Rows from expert 6 of block 9 of the denoiser, named by matrix and row number. Rows with one number belong to one neuron. Each number is 500 + 25 x the weight over its row's rms, rounded and kept within 0 to 999. All counts start at 0. Numbers have three digits each. After the name is the row's rms in percent of the matrix's.
# up: expert up (model.blocks.9.mlp.up, 16x128x128), inputs 0-127
# down: expert down (model.blocks.9.mlp.down, 16x128x128, transposed), outputs 0-127
up.65 087:507495537503520504513483493510507511516517528484511503515511459455498500528440495488474508524531463501501472542494536513494476500506514506534496483557517471496494526519522513511517505513543499500496529456498502473475481528492506522503504509471495530534553424516474516510502498490498515391524501522502504518522517441491458513463499503491502479491498475531473549536496496500514534511484
down.65 084:479511489482473520487504471515464493516497525476461530483504499516554492513533542488554484490483527509474523541537524513502512497496551521491511438496432501508490531481500507478524433480522500516496494491521498468480541505521516486474502516506500510482492482479466505475502495499530480515509536481451513541487524557503493473542505518524508524454513508493460465545525484503453492516516
up.66 095:491497516489484480515466527483485467516501524503539507464499539489477495526453501517494497487535490486521493518513484499505507558487454529555463517519466541504481478490517472480484538511523486461488477517527511445532489530483511512523483479511473506496509449513472503520518524494472529501528467489502537489546537471561505493499532491488515453529501471511522575512501479506500522509540
down.66 064:470505466489512493513502495494490537508471511492545523509542507478524511501510516507475475538495480509522534475483511484519527542536483497503501536525487533532511486515558556534495542486485507540505464520514537493490501498468507498489486486536488513548542494483531502485504514497480495466494494496551515484497515482551484543470479476534488504532467473480468521509489442451462552535482
up.67 117:509508504497530452506468520553539478482551539501486459504483480479534461495505497475535504491506553478482458491509485460543520522496469538512526475512517461478525482511502524514515487481502524516504508477491514539516503472467515495510489522531492514547521494568490503452480484483501549491470453511523551505527507488457507501469486476532486490508502502542536510541496509517520515503484
down.67 111:528500532474514482476470530509519488487527475517483450515507509493508487510481491490512493495485484523500508552505492524492439519515520487519460533527507455473467520519491477483469461555520558497529517520514489519523506461512485491500494506472486490546496477453511513518468502501465512479535513470452494508512494459488503480475448469522483502545515567513505460528498542542492507525512
up.68 115:498491527506484497531471524480517488540501505510528481467495502508447480520476519534493505504516502464477470514514494519550487525466468533546467542517473537497531479477538505483481532555521466480536469531501487471507504504512470503466475470518490545462527473507460505506522514493493512496537460483509538509539515471507518474526524479503534460527466513520517560505513508501512527472533
down.68 155:524517526495525464535477520478519484460514504498550524526547480481499470482496501502457511522494467476500545482468539471489509527484490518525475502521539520523537520532503550491500508485511527483474535511530489498520470460514503508487509489536522511491532470486570506529527511539489529478479507466560484465494495458489511506467497459476501517481508480474544525475497472510535521504472
up.69 095:505416474497513481505529523505473517498521481459517484503542521486519494474501505515527553517483486490482524453510479455495493474520522511493496518496547517536527479440521477482517502498516529475511546523489466519459482520540511451528491498490528496467506496555508549495523473509465533495502471493493524497462467508452514492502524494511467487495515471504495519495488466479510485472452
down.69 085:470491560513486499498536458516534491473517460486522498507505521469490485521487503474473452457491500483521442499471479477517494534514520513521466481471446501485483514521506489458519532441523501483533483479522519495537483491492464500492474469499506538525457470459493503489448482502485516502497479523486491509481521522501515516533517503461496535466509538519541511526539471532506466463515
up.70 108:464488486496510459504493496521471489501517517502543496477483540494486471489517528535522461544504554517505447487525502468512552497489488479498500488493525508518463534544496459496515454465480460538499497494522503532500516530511507516488509497527473524507512501515500471511547498488506510497552559473536524479469496488543519476488523497463498506523494492497513502517516473490484523572564
down.70 111:510509481479498485479496496526507474506476502502456459431476480490497472502483535480492445523489493490506488521516496498505459469512529484532510445505512476454503545479497521514511456487530478473490478531514483505511505523514503513455510537501510509489478498461501524479499497487536479506561490438499505551507454484502507522499517464496499492480532557478465478510495477505485507571469
up.71 092:447485484508494487463550455528476526509459517498459477503516518447510540489467485483470471458524468536482491523510503490502517515518509507483515537500467488504516450468535482522512541493480538513495498499476543517541520501523508477485431513475515490508517453519494501505511530497494486477499474494496510512491477489498458556543495529446488503480515524495479469485460466495484481513519
down.71 063:464529442484491474528508519487453524493504527504486505475484497522482486501496487490540505481507515504496534510488493482539524509565509505478492476477462488458465456502508519532498528483467557506507502500517506472526509509490514510485475540494527470541500500483501514520481495488491475518497469548454505460514531516508510549507478515555481538470478514463478459448458479538469490522494
up.72 102:460466505512491505500544503549543526512480508466480492483435507497504486496491487496466515470476521514449454505493494488481500480442502558497484502536466486479533485519522511499521493489497486501517471527473488484508503485518500498473513529469523512482521476484514481506497513497522522516525496531480543517509490479553487536482503543448545490458500522548457516502498520474556539518536
down.72 114:458509471491523448493544528532477517491464496501500491492496497520505510492510515480468474514533526520466465514468454490522487509507450478502541502510495503510509503513468504518488494456468530502543468485487479553471524479528482516488475533512479534519529490455502463495515440512533489529515494499531514513506523477530472497492475521524468509532490549438469506513460481470502535529524
up.73 087:465532517543482509501517484496512503467478487501516509530514482501485524490516489473536556458492537503523505441481508525475480526519504477533535522480489474463463520532500508499516477533475527502523503492515445543526476470522502522537543511536496482495528503480540471502499452521546518517507478500479558519509464493487512513466463506503481499532473516495484470496521558486506491494456
down.73 095:502479506455520485517524531457502510505494498486485462550517544482511497509484507568495525549487508549471464486515504488488533476476482497493472528499478533546504514533537458487490548529524451474509498519501530483506491484505489504477480487514530553472475480539490504511508518496485488491471535508542473469496464521485489515525491501516500516497462470470456525438501533513521496515520
up.74 098:464483511514451533486506503461514488498493440517536489509474493488491549526483550496511506480503535499494505472474533520568467477506512484570496517507472490464466522478535508530531515559520474508500496504483452498477519493505519512518526515547512510496535487491506470493482455518524519487507459503473476483481506470466510493526491510521514505510461528487530491505526541515527526476462
down.74 096:500510479503555478470532530543481532513502546487490505510534491494510495473511493507461494516444487456476479468489506483499507526495464500502522502536515499529545500550509502531509524500495522500488544462523516486520510487526491506499474491488508527500498461516537461507552523557555499498474532516524556450503526461472465527486515497489519484525489478490505537473463500475515529480520
up.75 084:501522502475538499527471508492515492519513487506428503507481482459547504528442484492535489477530541502504526492463526500507511484485507573524509471511483452490504495505495515475533516480483502477455527505471506503513533476480513504509488529517509468502507457528477506514498528513519529468469482518506513461492508476490499478460544488521507523487552495523562479528486500555497512451479
down.75 092:485512521507534505474516514500504543506507490497508498507525519493512522509494464470472489465467489510495513485531518501456453470536497480533484494553526500508467479509512484524480509548503549492543495478481483485509453478479450501493452512507504527494495475476500434470483493516494493492495480473488492481495514452476465488471497484467489490533450507486503496493450570492541540451473
up.76 099:503494482521511513480495490510501519509507531516517518505542535475475464555461559560520451499512505478521494536493537490537496515486484488505509483501513537536516485513488483452484436485527538512505506513484486487483494530478492504495490443472489539509516482530491522502513474483491507471504543525489539523460482479482467501467494497467501518485517467483479494498525466467466552516555
down.76 103:482541439442526487518493532507515511491462510487477466503527505493513475543522490545475451490469514494493525485517482500479544536492447493479479522534500526524468522506480516511492497495505439463476478529487490476452478500510495482540484477493497516480514489504475490510514545523496492516489543490505486463537514484534472512466475506531501499519511529469465523479489534453535541519487
up.77 088:459478502536507494508537509517495513466468495517500507465521526437443494500431498541506470494526510512492506513481512474529493493501459484498533489492490561550500474520496479467513490514490517509529535502466473500517505510504486502490510460472514512488540462519499508505489508498498477457490524478499556537442482464517439469478482536468510519490526463492508494488513472483507494508541
down.77 067:443451515475512459517533456507524512471487471517500491531529531482491554464531544486515500507470510541517497498513492463527493485530519537466518489493514520543522492506541490489505492480511499526500497523477513509538491472492511470462494481478501503486530498514521496434487463497485493482468498521495522518480482547470525476556476526501450489521485522529474487541494500461504486471542
up.78 100:452476523508491534469512472482544520498497491491517497493497532465471498510469498501483504507483528544494485499557498492533494536455519547544518503495458525486497509537517457512514499502491498480510547521483500462507466514502518480492520492473510486489521474508475500463480513500447496511507518543453522504485503479495481501504506570433539472486513490552505521546522508499478509524552
down.78 072:441464413456515464501492496467484501495452500502478506480515534477510522504526536510519466510520528513486528490524485453535502550519460519511506509496505547527508506533519490506533532458508545460480508535491532495510486486488493518458524512519487493507537480502497480476495497523513474501475506560487529457507498523514510480532505520541460525529478490485483524473474492500482499500483
up.79 113:488511547509515568487502501493502500496521512493494474475492450508480539485504491471483490446528465479483519517503507490507490523511517498517492470498507497549520470498487525479525556516503498465484519460486538455469449511453510468506525519469492507513504493534461568490487497451529513508471480516493484529481472490513491477498464523489512476464533517555492470489530485491515548464514
down.79 141:497502469473454480529515504493533494485444472514456509561511464502488517514495533556492457511528502523520482486488517531486556528498471494531505513495486532512459523490507538533527519454489457490484528520474487500470497505508536522505520502512478489553510513496503483522478514490468465491469532475514503487507468479501516488496494512516489537542541521471472551508497513476486510542452
up.80 084:479482499491512508476521479514519514534484490468504425484446513486487485495471460496475533495496534521478460505503496505483515478448501546496490524514461447469503504526510507509513510502482492510474527541474522494508491508510499493462484505474518515499536491507491482503464516505491532524524478544506522506518486472519488563473493557426540475449489533546487485502485525506501531485535
down.80 082:450484435496535444535515502518481523495475511512517516480493488498481505505484492510493489529550524472463520507497484506548516501533488502459494481509511498524486467524493543553540511461480542488506464531469510530513497481501487516459515534530481488557557516485505502504491486521507496498477508528515506479496507475518476526492470518548467539494487498446460512499447487521478515481497
up.81 112:496506505568508500491491500499557458455527524492491512496477448493521508506497528457479521448487533502484486498503516499549489531509501490536519481502465492473499488515502505494555488509474507487538467459495443492495486476532508517529541507503518509511526481542504530484471449522519477495489513493467531559490507482480469507503449483520516502488503548499502461485489523473524556495509
down.81 140:531515488472502514482468507473489501507483497481466490509508472522505483486509499533456460510507498436506500532499467483504511552456524478478526542515538504491543497542469531531537524484486487537455550493496540492506510527492486507509516487543495521550488501535508542525537543506509513522479534546524512467480514472498476483466498529493520474497509502522555541468493487492484529493511
up.82 100:466488473522504465511529436524493513513481490509488486530522526487494503466518492492531472537486497567494454465505475475447545518533496490508507527481472502503480496513515441549497517463454478506519468498503463511483509504525536502485494502468514503484515507493518470496492530504485471493497549484511493496501477506506505519513474514441474506486505499485468497529462457484509474586504
down.82 094:528489549520464560509519504505505485488504461525482466495489484497483505511480539498493496534523497509524480488478486470531493466451532500548507476480476495515514508427515506485489486457538477474526484524503497481460512519490509509474527537479474509475446499488494515497476453482465516513489458462514492573475490531458505515525546496494495495485530493509508514516520535510511475494451
up.83 101:523481517485493479499481500478515527534560494498490463507453526490487484498453437492461498486508532538489450533515526518518515461510518526507483517537513470471485516519508504560489489469487479486466485534466496505466470548522503510467505541498551482493511494530474444483495544495506539477522484495480469488485474474459491502469501516479519482501489534528520518506485485518541515496485
down.83 088:505492478481543474512504528504505542509470509503536492515531444517509555483509486521476528517513521512503479489487498519485487504554476459512494537521514508489482477539518515538472538517483522487500509483479477537468463481491483534539504508486500448502478522445558494520489497520496503482514517503493482459515481463529486526471486469543445513557467471460514521520475525506496525484503
up.84 106:472497508532484510480503502512539480483513516502488515473472485463499480552453526469508522437502550488504508505478526481556472528468500508558500491514428512459489474511500497470542481487491509484527476493453437474504501486496497521525521508504488492508532472532501506480475448526524500472496485516455544532481508462494479522466475496502521510503504539504496474516489513483522529516504
down.84 114:529523506460516530471495514480488535526503507460477458507519500511541475490541499526449466490455467472474477489529493464481518533448505471482508526530533518518527472522491507514493540503519477516472518486508543473512505527494470473523475466511500523503485462548487527503520515511528523522481524521512509455489544479517448513492486519476520474475465476525534520482493510478484551489524
up.85 126:496489521494448519473519497546525519514498491483542512513476496502471520499496466484515548520490517518499497504509498544492475449484505491459479501506499477509494532527504527495470495511547532538503502480540519480521446490483495486501509488481507496535524511500518496498490511508531548505494467555523508555543508485513509521444494536473485473526444517490420524520530536461488506492490
down.85 152:503504502469534455531512549506488525522519534463516516512455539507513534524514497505518506495487467517511452479485547505463525470526473480478457502514496547504504495484481475527451507543480522506503515470484514518529514498505497536526482498495507544499526501538482476495588497502503490506506481476497482470521526486518482505486474486533511502502448510448455500494504532511550534474506
up.86 088:532479513541427534515465502451516498498509495488512484553501505442503496542455475502514526477502517503499478482518492541480525503519497514527501530531449495455508514546488511530502516517508496479520489509498457500492498519518523493527517495437546490546530469522508496484465495489469502455518474504459508490495502476535455537462504527506518503509499508530532528503499517519490472538501
down.86 056:493532457521457538508475500466458470484503521521474538498470482524481499508511504452526541527513470498505480512490443510524526526498450535503538521478479503446507502473494458505481487493467509494509512493505452518488547469470551504533535501512511474482503523475499463509507503494481470493512508505438535518509494507493509477513511459552523502480493461511500492506468534508500479530544
up.87 091:497489524513520543474490514538516538531538545467482491478493489464516503544460497503491477475515503471477472542503509504515515494459528512532511468533495502526547475528497534492525497516490552486487470461475492477504500529517476485503489517482524517544515459512496548497504507483491515464518537516510536525438512460500463517475517529471520477449534506524479486493475480490475534486537
down.87 068:457532486463503530502481498522455531533495544478483493473486522501548485496544499487542473532486497500468501495500499476534540482479506537501531466485476505530503470518487495499516500496500531535465504507530527475544543492476502500441478522520471489488507507520483524465511506511523503531475512497535527475475547543514487504543504514536504490450476430480476469508484505523467500471511
up.88 086:502486504510527482456509531555505527520486531532519473488492516512496483511527456492493486525506467468531485480520444445514533497499511454509495511506538481528534469490500519546491481493492570477480509491455537512493487527486455457478501503493486560496495509463524501501513505492482506513458510499541496486508472487479486518495539510504468508452503470481480518496501521450544522458497
down.88 077:518449492488483518462492530477521494506510471472502517515521541511510514519508532488507531546490480509482497561468509513506452526493537502557519519494506498481511480516522467503502552557514520504515509511478469515515538504467511524507551501522521528585473498496500516493484452485511492512518477529493487502476517496496501505517480496465521531512460488520487502504519447530463478534553
up.89 086:552499500505450491495526495503508503514481507469512487524507503515521490478492469499425504491496456504488506527528472532464541529532498458457489514539483519497515483505472489535509540489472478481507446502494500511533512520520515512520496495473492498513490500502499528565484532473491481508520479491525480492511458486545481545480460500511519487491461482519476540477474440472489542541541
down.89 083:495500535516506528487480477534522503503515447529472448487490508508473545513480485488469505515489530501532466531515480476518471501478517522495524569497509477447532488475499483502488498519507466497513508507480486506467466511450506459504505486469509528502458544494507493462499538454469470496498498539472470551503458487466509510488518490455467462498478520550516492491541504481483487526516
up.90 105:476504500531513483483498470489471492462569495532584529495522460494476483483496455497533547539549508486552466457513454509511500472495474496490510505483529488518460465514498467506464539497477492502498509506536517523511490514514475507494509490483482487501511508506531495461452535515474547497499493482514537515553511505520520529509490460492514479540506509506550491512492494505512483478492
down.90 103:500505499452486531500510484515525499524467517474453508492455516498485477518469510473468468471491495509474515562480490512506466506463554500532514479523484521497502495494494509519545458537486484501486507480479494498482509507484491492499513518511507547518497499563464510529534508478555453525541481519502513508458481480509465452491495540439511500474483501518452517493533479479487511496549
up.91 114:487519518497522492522484510550504472519546525481529474482464503499487469495514466529532499542507499487512455490522468443511544497466466518482516471491543481519509472486490500473516487513507483539482491502504549518515499492427498433449466465501510529508510497527484506496508525449468549497501465509535533495507503487518511507496523485500494493479473487534529510489475498511498515566509
down.91 112:529497505460515436463489520525498477511528528480522468492511502516520473503513502483504503507472451487487520567512528530489432506510537461528481476522518471473505479526515480504504477546521580500493511480511454521545520489512502522500512525493495495530521488496510548524479485489522513514517471475488490489522526458495489498468465476505472489518483541507484470549479490528488521473516
up.92 085:482506493531473560472499483480529500520524504499565500502489501468466529531446497489483509502494511520509473500523499512539504477500522497527489528537480495500497492510502514508503503482500490498482512511477525465527456511478470469481495458472528518529540460500489531503477507466445525477533499534478497535465482454517473529460495557444546487490492496540493479514522521475486538539512
down.92 069:476514467444508487524506519469510506483478510491490494498507492502494514517521518502509429531526508516487483437489517485501506477497452482491487464481491518526459537509497523476517532460503501481468443494526532485520494491472481497446502486546482497476532482491473516485496496544497533513482523493534528463514521530545481501514512517566499510479479509445453509514479511510521517464456
up.93 128:486513471507499509498457510496480476480517514512546449467436488503495520507512496470548522481505531482513525466494494495526520509489470509528438505504485487521474532498513533497540502487530524509516512491503510502512466475433518479514540522533465525504535502578481519515516505492526557500484467530503480504501482464477523487468507497503499488466495521523531476530532553501511525477481
down.93 145:461498486519478498531491447486521503474477460529489510515501447491479529469487558517504502520543561519500501485504470497545531516486503541494519508459461475511495525476492502495531513438509447497516476547514500490495477521502530479463523510498489453480499528491496515476476486498466501476484513519500520538502480520469532496527506509493490500479538496502533518527511460526445458521471
up.94 083:502509502474454507505526523525497515504461495503493479509472535512492463532476488494517504492480489461478504548480487482538496491468548496530473479497487453431506492481468505481568467503509512521465472483459478493456535510502493495546471500540526493537496502527478507511506466496506469506485500504496489467447534508492482479517535528515486524465532543493517461507450490534483489474482
down.94 073:519504519522547493496505527464531496503537531498528543528515476498465511490477468516462485529488498502490464492479510525466524514502446493523505530498533523507491540566518523502516516511507494511511527484542490515522503459484502518497493462498509552470476514486536466555526515515513511490523508499516577496483460471511509500472508497459548474519471508542529546489507522510529486496523
up.95 090:509451508511463507484542519498535510511519469444569504477537524469514490521497486519509529487472513521483494529532486507542489472487508498524503496535458512500507461512513493503517515500509486468508424541487473491471485517504492473518480451497536494538523467493481508466449495490471516487533489475482526533477491478508480524504504559490522492531478519518510499483518440482500520531519
down.95 082:500492428495469476492491504451470484503471520504505539498506501503513506488517522510542528502503483515494538495503534518514496497541475475471471500520457535509507471473556479521503543506505497488513435527472500486493504486502545528499521521518504492509553500507467523499476483508515492489450495487473470504547506498502497524513492496574498542520470509449444492514473512468515539493472
up.96 092:482502544522478493471556483501494506487503506495505481510474502450496499544478470511485475485519485520465450509507518504554487515461543480517570468509481476475517459525488517518541528517503530468516491478484498496506517510508498525526510515491521484564522456508472519436472468483490517483496445504472509512472542482515463515522483540492531490512507552524499493513484480496490518488503
down.96 074:455521473498462500505500506500433512500503524494484467502492511487531516500522515509538511503470479498473518490527526517511488488500508541433515481508447490472512490493511483516531500489547492477514487515518499442515504474502555477522481525497495470486540493513460538436498495492490476505457508537482482498502530540475493503531500517574509532477473512490444485531480506483467516490472
up.97 073:483526502490542494495493504490480496521536519514485471496495513470513489553451484523500470507499516535505467503496528495549522455496444526470490476554512488529505457506506495499531494520519509503476504505499535516515499500473482452449470487487514493483548445543454524494507549510494545447508445501514502511485509439509480493512524514497502498508489504488513468487495502475498551459482
down.97 056:497517501487514522514479484504490527504492511517545470467535468525510512506517501519502527487512479524479536488492516510496536468515478491480481497541459480497482449512543487500480555494488530469560483535483491469495460490487497469478482542466495430456479482490507515457470525497503490535513496503528466471523537527523453546508493476495471509481467463447491482477521489478485522507506
up.98 128:494507506489515454507479531579518484506550547488545468501473500487505477490507503499536498517496526477487461484510487467499542493478475526489505493508537472514494489492508545517504473491530491542512487471513523536504499481434517492495473499538479554537524494556492511475502489441502536500504467492532521505524515474510511516467487490504491491509464504534528511554518508500533528538488
down.98 114:494481546542519491460497562484492499505538482509514451511515503527504484500502487512523511516463462527477512542514487508498454517497490490523466515500522451468469519518481475509448478544536545525546516515511478502507530462517479485501502489476502492542489514460515537507479477499457525504501521485472498525483523476495523493481478472498493505537508521511520433519462545547504503535510
up.99 090:486476502505470507490492473502507556500499494492497480517499492449491490483445521516489444435531495516463505534517528490520478512486539535542522504508505481496498488506488512552507530478498498498475530495481505507470504544467506499482466534506483501515527481483487519468498504442465520469548479533509489488451510479472510468480465540453500493500474510538518504552506450516477504542493
down.99 069:433489464488511484534516467524480547492518548522517457482466527495494456479489496489527510516506488492459529492535495487517496501476536535477482479502475501522480478499495485513517500492496530483497478509496499483496493473469475495461470525560523518489535494524492494431499527470503471492483482516507511467472511527467482519553482523518490527442443456509455491512483509533488484478491
up.100 091:511518498504483533493506472499524511507507513500536485490521538465485531532475536533492478485477508509524495496498533494542523473495485500498503489520500527511504459536493488459520457503523484492517452517494502485537510493430491489494485414485529506509522462506457540517491476465495502482516481513490535548447488482533449530476507552492552500501482497525479477475514517483481539504517
down.100 080:463535451473472498520521493487479462469493519512482531484497483501500514512522533463517485495496495523518504474490517509529504468531484522508516423492472521513499483452505485498527485474505516526481441522496501498540538440488550522468487521504480478481542497466483487482490464535530493498493472477484501486491524528496496509530492508557521540492502529458459463549473530500486513492479
up.101 098:564526502506519516518506506481501482491477488480491486551511491433539497533469484511491501519515465491513501513469488532468494509510507467481514496539524521492514510518495539518527495508498501504523526504485478512516520477511510507525545469487497502514518388518504529507514485504515526464496502504518481491479476477452396492467502510532525493508501492501526502476477526489511526469479
down.101 113:500484498508461553507497476481503492485533447500464469497494491505497498475496530489530519490516528519489491505498465462521516481507535540523524481464471475491510513456488460449522520465519504497506494541525524500513496511515525474485537519501506513498460498487489506436481497470475507505485471518493487528499496575471528484559547487524473503469494504519541478490534465517463449528511
up.102 098:490493516486478530480497455491568492492486480510484489476453474470512530505476530463492531451499523488493532479496537480506468499491576507539496498516462469467499503516506506484540502491508494509502487505486436479472530478498500534531540518523518486509520463497523494490517471521539509494468512542439496504478528487493464507461497504495516515488516530515478462539531549510504520479478
down.102 097:482498487494523472456547505534478517526497513481526494474470511505517497467498502480457495493475456466449501518526482460527459508490539488470530455540519485485546455497479475545519527495503517513481491494496490526546523517534505496490478534504491502508537469514508488488538463486526499509504477527477524481472548457500451515475479514473492506473467531509481508541480456491480540497521
up.103 092:496502514542483540473527492493540519492484480519522482506517541475479516578478516511509509502489514518488507524502537552472522472485489504548495557531469542511497523486515491488505462496519468489555492514494487448501469501497500508488519457479509540496527465494476458496518493494480516502509540525480487524506488472527465533468497550485557483478494495501462496498512510456524516537518
down.103 066:492556476463510481536504500504494486490484506487479529454492476545496488541530530470497467511511498473504558490479535487485522506515486484494494443496454531483496545481514511485525507464524502480525483511495531484505498471488520520473488519513474502498498498455486468517523495516544482566456543491489508467532516530565496508507485496511484544468525482448458517498498527518488518521507
up.104 100:442522491464549490512514501537508460516502513473477478518455488475501488511474457508514494517515525505498495473470475462498536496446489562477516471500513475520517464505486516473534512493496474534471535496514530519532510452445508472497480472486486491524538473534492514516516533505510555502473469516538519474509500467519508482473555509508518491496520507533546495514502531521500531480504
down.104 093:484488533500552506476496518490516538490521485500556482454528481540502548527520480485480502459453479496481503501505509521458466481525508475530498528530541480524475497500527491517462514555472554493533496485511488475497458486473451491507466504501515514517509491465493488498484487499492508526525516494492462472497542462489489506479491484473490512543455512464516473498492542509543541475465
up.105 104:503502528533477525486488508495530477486530491473547500518479447507476525512513511498514519503470519488447467486508515514543481477479481489556486523485485513487486504467534539536506490556497511507509474489484508494480456489516508479480517506525507544490538505516521517479447469511518570517537471491529501530530469482471524517517462522480516478489444541484464497492520546477531491491491
down.105 089:533531495490517518554449507472484528506485554519494524493469482516484502481494478482476491542487510448483498464474532518496542505447507502511498514508515529481526520489482538528468500514476504505469523472513500473470476513489507541493519521546512492499498510515523473517537520552526488512468510480538496469505511477520483500476501503501505502493484467437475524469436553522538516507458
up.106 104:499498467497468503466514528504463496489487533524524471497463502498515516517495481459526503459532499471512523502511486505529511503514494489483485506527510474512500494491492540518549529499565555505501497490502519507495502481450517473526528539513460515526523492522507552520525496487511538508451442549529459505492466463484496504470530497518490491463477494502496491501482560472483541440487
down.106 107:485484505506471523531497471494550510479516453511496548534501458488495519464484517466489534514531539524530449485481457514506506508517510532520532500485476452504512504456475480506528538449485504511526503514496520517473481522488547492467532514482504472516470510484517513470484472483466496486492484527502509537493499516479516480520527491481496501494514521517565512557545458516451464495510
up.107 121:502518513482539478477514534534523512508485521536483471556500514489518493511488460512533513502514479493505503480470497489478537492503492534506511487518531460482543497515501554496464515491537522535518535483497519524512531470444521489513491496538485502525519487498480484478509495478498522491460440513515506487521486486468502507464505483536483497520494492524519524576518552513553497448444
down.107 116:469482511539502539480496521446486506503559493506540559525508518482500563519491479444539527455474493522509489486516514498487479486517494511531479506503502503522469490524491490526495503535490529535495496487483522484481496474487469496513497515501544545502504493498500449460483497512440496477494487507450476498461528498466507470504480480487522516518452522486533458479496563517522494482486
up.108 082:509515527503506542495516513495579521499491528505521482540520499458505517518474493492476523491479462536495494480503509512470521493503504531525466520547485480521498482504481515511504523511505461472525501483521474476524469504460544467502493459496518495518532428513492529506474511463449518445474496514505505515482488459474456519466475543478510467473482455544502492528501502490509539502485
down.108 072:496527481451486459536508476535504510473478544501523522508488497537501494481548494498510487482498469477490529466483525504477511511501479486492480469503484521530483509499512468512530545476478524443479474467528460475477476460466524511511482490552506456493507498466499515511491510499523473526480530470502484435502509520544479515526486512556483562458477489453476500528484497504509516512481
up.109 085:506495511467493501509529507472505500509479470519460517516441511468546515495433491500518535481506524498475519489466548515521479450498497520501481481554479477480482497509525503484537522484514492517492511496499465475504525473506523511518499538518520467481522458513491472534515513507529526423497459529487487462498531454490477500465541503503504521507505534506534495547500531538499517482459
down.109 083:464492467507560480463538539541479557514492502499534498492515500482497535489497455509479483493483483504498473497529457496466480485519490490483521518531530525515500470487478487552472523533475512509509489490503494520517483530471423511519457478502481487514488505488533486458497519517483481468525495489513541479480497446534462494478493473487490480532481491519489511529444501484526531453525
up.110 125:456482527503447540464505508482518505478479471484549470523514500485507559500507556482498527466505508498506510474499536548517443475520525485520517525499471498493480526485524535522526535548540492518504514460512468496515510501486527489538511497526495498518537494494517527460486455500504535500499446521477487490507508486481522495496492523513513461514466519507517514546548543504506513452480
down.110 120:511478493512546473476529481525503553536510556511474470497501539526507496461512487516488465514473486481514452478502525480502516480505471472497482516522532525518537437500514468543491525523509523510484515483509536493517495523472475508475443486455474544448468509540525476491532528505519496524490468494498530476497508492487475559504502504474483478508473476503490505488463509468500526460489
up.111 091:467497534539455517487491511526528569486474526508514489497541509465487461541489504504520487457478503490480512546514483482516488523507485500526521534494458503498551480501467514473475509531512506484501504466454477492470486514486522486510452503493532495526527504497509493509473484457434492481486497519517536484515485481486455479482450535471492516520510488522527542474486489473508549511544
down.111 084:433485447478495503472484493497482511524473499490463533490500499495504510510514567500533469446474502510530512472502493492530517521551495512503521468526456514499520468477490485554486511496473490526488466514451505497527536506508543502519481518473471489516559509520469479488518501506522469494504493470455459497539528488495496491506497505554518498527520538473481479500512521460536539515504
up.112 110:523500521521477538484530524492510490507516518466468495528521488510486495486513501498495503479497504533443488513531500497511492513509497492565552499512496477537489494511493520507513504565488521472481519478471510513490457524500513464475482505454527497505523521540476513508490530448487512494522471499510525519541441466490506497474451554473496467506484491518534502464494490453549530562524
down.112 153:495510468492478492496479517467504509515466537520441518543489487515490513493500513551484453493533492494535493504459508517501556531520460469513501532512486553478514502529514516559504515481463489498464546474472524504508498525520501548500508523488481490518508525547511475533540535499529479503480536506496484461534471468503489502470472499513490510541525511468490532477494542484531522531492
up.113 083:420503497496475537482531486476516472510465455502526503500485482474503482599486515519529505511512514487493526462485525474515507516481489494562526527496469513475468512501513497488505522528515497512507488520467466489517536478489529503517539481528481482486543456478493470518493508531479562501533481496537484478497528479481503499501528541515532505536497531490528504514510532514505499484464
down.113 074:469528469431519481508522534493454525525471497502482467525521525519517494502520525518496501501467507513443539513522523506505508517499445495469503501519472508499489499519513500471521517537531488487536494468504484507509513467508496509487442496526493510484508498527472480486484501481524469540421516506506494430525531492509468486519499508518478510499454460469443525483478531513502528483528
up.114 105:484478485522507459478515477518473498525490503480496509504495482511531497497532529524490451550518490532440441485517505493468538525511471489526528503511487535526486512512517453533495515462459517503521496493491481496488517528534544507499523530488464522478513499486485476502526479506495508496522533493559507509480513490507506495514500496452486504499476511478423512537484452456514498578510
down.114 096:482505484514469531491505471550529513479497487502477456460495531478499502514464523450531492512485549528509485519522439483528492495466543525540517478466468490480484518492484492488514485491514441479515456543524472511483493534483494494482521499492499510522455500510484509451454501502491481489497490484477537560511437518486511530518500472517527459482535517527501502493499504505493463525530
up.115 097:474456490518514483492526481502488499506527496489526481455473479503467543450511504494523518535484503518456521459536507482513539513504515504517462540480484500550496513444535452506498557496454531467493532504526498485471449515516512488495504535482497491430522523479503525527509482499514484502498522468519499523486467484504527484498484510441476511481483522476484484500527464472473508529478
down.115 095:461480518526489507484540510521511483463545453519500496493499503472491504517484519459487499487481484535502498472510492464524469464525546548533532441488471467504488506474541479462533475469545517496546477502505502495521501444485511490460473507525513519516512471453510500457484456471495503494498474483494512518470483513435513477533534519523495534482486501521469480521499522507520485488478
up.116 110:496487548480476524496504493488486531526511506477501468519531520508450491507483506551496448500540483532515500549501531537481508487492528495519501536494521511522494514526508514514512488508521483467475527510454538495483483540442517485466474489486509489520511484488463516517538527455498547510555498509500476486485477466526505476464512577467519490517515482543478510505532468526499529528503
down.116 163:467461473473491504510500497484539514519455516501466500532501512510491542512505526525492451515534507540533470466491520513508540507505452477540508542504492547538492469517525507540525522479452500490490515482452502509461473530476492553464500508482505503527505514562505496509468504475494488497442511512507488463507479486520482492506475531504485520519498500455478532502509549476529508466473
up.117 097:489512508552462515439504472533521509474492525494551498511529498469509465563493506492524493474495495486514513521481527488535514509464485485538525503512458530509506473486508515477525463511520524491527503452479483472481488479457520493519504464467493504536534467556489555473454473496487512493480523519480514540501515496498446558486467519501515507495505497488496491504500511453514539481499
down.117 089:501530478465531516498504485488490486484526504477508472497541463496532477521530546507496474471457484483508561448524524474495540487528510512492495469517482497517475488482490510517489479469572482504495469551509512450509523484520516434525496483483460477467509479494484543501526522541489513504476532451487478504511540494481492523500511480517523521497530526487530463515521515483491524504457